Rows from block 7 of a small autoregressive pixel model, named by matrix and row number. Rows with one number belong to one neuron. Each number is 500 + 50 x the weight over its row's rms, rounded and kept within 0 to 999. All counts start at 0. Numbers have three digits each.
After each neuron's rows are labels from the 100 images, of 14976, where the neuron reaches its largest size: "responds to" is what is common among them. Only what is clearly more common there than usual is listed. The data: single toy objects rendered from many sides on busy backdrops. In brackets: how many of the 100, against the usual share in percent.
# gate: MLP gate (model.blocks.7.mlp.gate.weight, 512x128), inputs 0-63
# fc1: MLP up (model.blocks.7.mlp.fc1.weight, 512x128), inputs 0-63
# fc2: MLP down (model.blocks.7.mlp.fc2.weight, 128x512, transposed), outputs 0-63

gate.391:564486495599482566592491504509490484570469514418495433580485401551503517502454498445452446492565562437532406516586436494464463492454584454555512532476482508563462454524555528420530552552502479
fc1.391:562381496432482493438565564554501555430524492439524579462439571506512438496545572514528549499495528561455420512431469521495451529445337555507522464526471481490463483576475473481493414436478478
fc2.391:552479569487625533506476411437541470462406564573539414426492487391513505569494522494517560487420567560484546535422525491604412459495503500536539477592481589443517463519482498575388535457527534
responds to: ladder (34 vs 3.4)

gate.377:501556556489429430488497467558507515486422559497542483489532574455462435500491509539571434479608499499499432573543505516510528539485526479430465522478503557425532528561523460602482351557562520
fc1.377:490485544551411625574476618558443493544401547499521522573560499479473563478483517487501400488463479473578604517529459493476462506517550507457512564517412516590547488421537488523533483499540476
fc2.377:435463383467501574562520491507496510512460468470441511565538577494487526500542487411605567512473450477443439521514488501536493509427482503578505426539546492442502484454448550503545568480477465
responds to: white (50 vs 8.5)

gate.11:519571458579566582543455515531474553519564459503525498570539425575547443547468457393556498511509533452466509529484507529507476500433524574554500524584552522446531462469524522405447510525508498
fc1.11:470460584501479642581356517563495465573495428578574438510533553539416563599474466490535412518488426442463549467527534513511467489507490456534449502561521553515532498429481452469537503502531515
fc2.11:406532457496434526512510536552523489539494517496464473607512396525519520492488499548594520453536537566452538452489463523363497454524505460522530508491483502606476470526559543439553546611528530
responds to: ladder (37 vs 3.4); flower (33 vs 3.4)

gate.102:530504603473492489499453577545516581565477505462481390407546510555545516456475573579423491465476503413514453457460467566372517558452446491464596527497524557609501458445499461432474427555422465
fc1.102:495568551466576501499487543582507483529490521441516383508554472489558493437542596607511477481498381422467444453522470502392495483426451470586497511411490503523559547529455470470470529551454546
fc2.102:495514481556571549497509479485552428414528500527469562536426468499426569638512504434447495543505546536488534539547552440628500495613537490444452471541439515448461535512537504546501492487532462
responds to: pink (29 vs 8.2)

gate.318:617500596509476489521503514541536506408460532540498508525574491480506538583513519550445497551484525489522461490529496385450471577541603444536507515467582433562467531605454492577425519519490467
fc1.318:536492516444541512424532517485460501436531508562491506394375484474494421460453519544510510511534482504496377575516438530507520510440529468500485541474619577517444510497558476526504453510442591
fc2.318:484520549528502511553487449586448521578429493482392508566506498448527495546594547482416515501549571439492609535513411412563478527531495549477529498470468489472509521543558526471525568452489386
responds to: white (32 vs 8.5); grey (28 vs 8.3)

gate.263:471501522494536594522444568462513481535531460523537469528634479522488397576444513499499464514440507429535456496399459509497509549455416488527502623443525443536445542588514518485481484393488521
fc1.263:564479503436643488473484519498516504517412530488498479511493570493521529412477525397467528428549481540500537541579474511473442479468609539554447444468450478509410458440477590435588639546551522
fc2.263:591469482522510542466495566517532520541493463465520474428558498456453481523429537547580483450410450401555491475427589454478554518440493463510442550460507517464478554559586477469553489467510519
responds to: yellow (35 vs 8.4)

gate.322:507485525530493586510495543515483397629498530526415528392463492418551533480476508500576546533471461522463483495430509510515576507481501618501451464458506485525530424504489505514444491467438461
fc1.322:538567407436368546412513552570621440546526418621472533530453539501427518536489578572459475487538440501578568461440451488523413426475554486524512584440572416476515472460527505468551526491467524
fc2.322:451503536516549378506461562398479541448464484540522563520537446562496414487506559385543493529465556608474551577578521506464487544576470509507522489517468569503427492508497494423505498445563444
responds to: blue (28 vs 8.6)

gate.93:528533478432528560559532527591533401475538537558486437426437546469434490576458393461488496512498487555448424463447433505503501602380555501504566482475503454599460528452492428581519394543489517
fc1.93:518576520455461529535487558517413556554576566407471406547447540505492441540532475510476522438616490490573489456497561499439491562499497544523503532549585427533427465559448560593486528564579514
fc2.93:460533529478413487565551512522609490505529446498546437445458559472453538449480368544587532522481497513409445560382463509496502509430459592447503449483482424463559523372577446563420418537531469
responds to: yellow (43 vs 8.4)

gate.268:582468455507485549483479559478439483458513518534432582527505483415437520517382491496472505554531521512423499591477438463487538503469464527545438436464599592458525489517454450478418449501594492
fc1.268:422474491546483505534492557429465446491533374501474474515394454398493475502532572402510451514534603480525469468445529520529467522474488555479423554459599497509577491593494541548527526531506509
fc2.268:453571485464511540429510492523541517456453581518459473478513537579469434487509517548574495505543403534525503538480564517482439427537554447419552538522403439404568579482575555550540456549525513
responds to: yellow (35 vs 8.4)

gate.437:459381498458484441514381566488479538553461520597502441503508574465450538465509407500492437496473555502475532454527523498489471463461499531552532619540537475496477453514549477519520547470506455
fc1.437:545621474516443412470487451453441387468481505452451579460471482561551479488479542615549444500601472487480467492541459502502488507547554547503522469579526590482561473370505438461462452536502523
fc2.437:432399496496518459483526583507552529575476479521531486488495527424431498517505555457524557470573457484540541493503619455485466481596443421552450559437519502482520400603545528555524565481534506
responds to: blue (57 vs 8.6)

gate.396:558451466509495482573582468526497456524482517461567462509495550552521555483531585380477573470414480556435507529506500496471545579434428545542580501624523484437515494418467523421457559429481495
fc1.396:582530520428545461471500439511545526514419526552488536541412640565369448539453488537561441541457509571429557469473464520476446551531505569534521453426486457460528534523520446505445516487404456
fc2.396:387515498591569448529484556455505401539562483537499554517467425496537515472482457552429557446519560446585497542470504577470478609545473413430468626482463530535528595537517561550575471493507494
responds to: ladder (39 vs 3.4)

gate.363:434507549488467435551394461510573475533527552467391549486503479526588500487551554484503514538402585518473499508469457575512499524416527486472434480553412485566418542505539491468531440537535495
fc1.363:467450407550489592522559562474485530433466449530564497461550543465477511579454541494469566465428522430519549443502548530525552553540551491409472469489531470435479487541510515490447578545493443
fc2.363:551452485582547489542486481455495452510536559493418528528496482486462555637454554453499482638476546528524475466476452462547426561491447444669456514494517501537546461514522550477530502461524544
responds to: teal (36 vs 8.2)

gate.99:559458526489523525462514575591451532412435493440489450514497384569395574494540573520554431434489565434528427459481468511480481475457431483480403534598436474544508557459532512575508576580536420
fc1.99:489431613561545489577459417614453542535467489428518459562519433500472493565529495574435462471537536442478445475545567520480509473499457464527413486482454505439546589543505516457509546503577578
fc2.99:522493426486489580541484548542630453441574502466483545484506465423545433584573518481598494441519531458398486590485485502422450547535571576583570396529450567555504505486510473451559438485487546
responds to: ladder (53 vs 3.4)

gate.111:579401502490424422586468429529445471528496481442560468475632561487481484437464550425389508476503518502558502457522433483468485499502507393588431466502473448565486456584485465459472478522475535
fc1.111:498503449431476459459380464561443577530436459481497492528490541441529500490574484545380480532541395506469429433522451510542498477523529463524544467503526426491471615554464586553467527607420399
fc2.111:419437543468503427474567476523491513423591504495481511574497518553511544459585560512509552563446484524373495580454498471472503449531537468513577588452505476512521449462492453553474412607554573
responds to: green (26 vs 8.2)

gate.406:507543524448468464468435468533532450488472627449486565548580455464472520429561596502479405489457504560504537413516599467508521541437482528494438530601484525405476542531500372540460529506461495
fc1.406:569559477553489523459534561375521495487498495461531463447467600444527446435477579499530539449568465517440511574583525487496636559561484434441548487503602492471552482487485458511511485522502550
fc2.406:450562478505494424439427458625549432512411525536510471569583477502499564515485473589380463553437517459621464479435463491507386538460534559542513491529460549373533486420525418463533545492479406
responds to: pink (53 vs 8.2)

gate.138:462531492504489472489401468492449482491517432436444533479547474505534473408427459529456481387490560474515557549507517583512398474542522514454453525411490534504553419530537529412546497471539530
fc1.138:473586475534534405448398556481425550455480466523380509520497476352635440519488531638449496473532418539484551557452505586456468524543504497423514523454507485462455488534469486472525536523466540
fc2.138:462428436449498478517578511475502513547512454367512480537463567589475577469573535451520443481445445485509486577469508517555549503496522472473466614520454401530516493521488377516472533492513495
responds to: pink (50 vs 8.2)

gate.139:489411524480526556523507532479491466498514571597534537522508479426362466542487540567502370510477472511567486474589427594438607474553434528453492560550483469444547499522487477532512526504499449
fc1.139:558569433583385429467581462507519532491481538461455617533500504504531542474495475433483562481567446553496534518557486514569439495471554397541510515494527471476500445521470576539456638572489572
fc2.139:455535444396480572545466512435507490571491531462472443344487484505465475500402525520571459553464540509458534504515551519585532454425484508442472530467551441492455516488586512445526457432546416
responds to: blue (46 vs 8.6)

gate.221:499428517466518494521490487572479482525465522603433462406523530532489373494530456516529491531504473479504415518498534505528495420507432490435511558466577609533554526432486544434432391497560533
fc1.221:504524481478542568428475492420516511508548582464494520429474449496461452619579489438546467426542502429527547418460531497586479462405443560623444533570519560586435504552511510542517422474481449
fc2.221:481538545458479525487445640500572461580488482453605453497418439459457559439550488471494528509502501478491413508403535542515571362579548427417539436542559481431470491482445541448522531547544451
responds to: teal (50 vs 8.2); blue (27 vs 8.6)

gate.13:534499552411564516608470532492525533429469575540565452461576466470494629511493502492498538491465452435496476569471459482458509526463445500518451538520537445500508542542450469446459430473532489
fc1.13:516392547453523552579533481460557576558479546466498434506538594555473478528414504453517488455441564506558561585463516585396484583471442582527477550454554509436480495498383473485514585517487449
fc2.13:479464511432504548390515465440535519560478536544559424349494588611487432498558434502550435505494516560512459489456399509477561436517523453523529577484556352486489610503530450538495532481490549
responds to: green (28 vs 8.2)

gate.190:440571500544485529517500539489465565488493444513459503492438457483495532487436549487458495486596528513594537506540530519482462494529502518394503588464385532520513496455488497407430515397471495
fc1.190:610441401394390541562487491445522411469535457576542532472522657461591527430444483460530499518488577480503552505446420501560428518538542589594482421481465496487487541494529452466409500498423462
fc2.190:426552466520543573511460419478470489478458507504520565437520462487457518552498519579555423528459440468647497511544424450487536517500442495454483523583424427517509407448390492457529574472516474
responds to: ladder (39 vs 3.4)

gate.205:510463514463461546388446434382457469507501444444540578431466514496501518561440504489512526500471563476513627541620544453474585455532464548593474479468541553427478496560487463471424526467434505
fc1.205:503465467475479363492464524524467559520487561463526490515453484572424430444568424535426484569490526614549450420577515515502455609518446502456487511559482484469518407514498517586508480412598533
fc2.205:545538529566477445439512496479512550481508543451512551524502436512399460474522555596525579460541557456530565452551462496510497447480505620509639516451506529537331462519545503457476467586523468
responds to: yellow (47 vs 8.4)

gate.426:513449532510429491513537475511565490409489460513475490443510524457453600442488599519416439476569493514472497494535553524452544464479477446498424519492564394524608485545517499575487497455534451
fc1.426:579491591494489468549539477454501518540434525468493579520437436479425562496483483473454412448490577515510464522393575549539522514519452521456487492519383509478510531558518542494447493437422474
fc2.426:414522407465490483477550479521574518591533434561579448478532478431473464537547550456468542561511457468534452530524474450435478529469359442595524421389553466545524462561440540412408469524558437
responds to: pink (34 vs 8.2)

gate.195:438494503534537528455476518517492499495513401482512459461411494493474530490523494489510501510523468574521546428626603494542475449439446442484538535457555494430438548458436568482470573527525494
fc1.195:524567459549552572458530550627517512471519489408512559474448519523415532547477492491496432534434483575502477484445567491543640503465517436516571436438536499422464440593406533440482446542530504
fc2.195:513541487428526451535550521489477479476546523507552531556554509563524486397519514531477475508507484444467519397495455425550522533564548556604430477565477518521490433555558429471505412510458466
responds to: ladder (36 vs 3.4); blue (32 vs 8.6)

gate.348:622553500505478475503497586473478504452505522516520472517489467537468559518529514517469499417564552549477467462480422495435482464506493479465498553647461499533550420456555412515497426500513448
fc1.348:471481517488498530437399486546478606449522471497419516495485504595460489488490460422448418498456424445470496551548527413541571430566492478564507405430476536527486545405459552509501548564595522
fc2.348:470485398435439449450585493455520490551508571527504547443533536461519547522551509593522629463493542451443446500492473529584470468481486495547507542548522489463574400546581491485474508479518514
responds to: pink (33 vs 8.2)

gate.210:520466381438521417535421458482520556483529458444439420423423399623522563511504461479514508495430447454511531471535501458543514462532534535478447438549569482522498447510518470410463460450615530
fc1.210:532513495503513457501580492652467530516478466577549452480509431546479503439547596495495475507502495493511526402395491489596522470590540425494470441430442553561477552539492497422517425550446566
fc2.210:520479483422408522397532484382518474482583550619517517441530584497560466468419483486493383490567598465515525520527530523408569432481386526441520594539456506509529512463410471466523560555519522
responds to: red (28 vs 8.6); blue (27 vs 8.6)

gate.447:566532576476520408487457462473533520449485493410519521466400421441471495461399505463441515510487530509452468432472503561489497604453466439530487512543526603426540455552494472554540528528464452
fc1.447:449443401520483396553489512602532529506474542520470501535487557552515509537428433460452541531459381480520498547582553451504374465549491566593532471503430470507566540495422475513480523503429530
fc2.447:465515609475528505457554581474538522530432515484457509490454558497460443451515451447440499632513453499583390453452547492517463532568547532559483517526540546374517537485562410455540492559516405
responds to: pink (33 vs 8.2)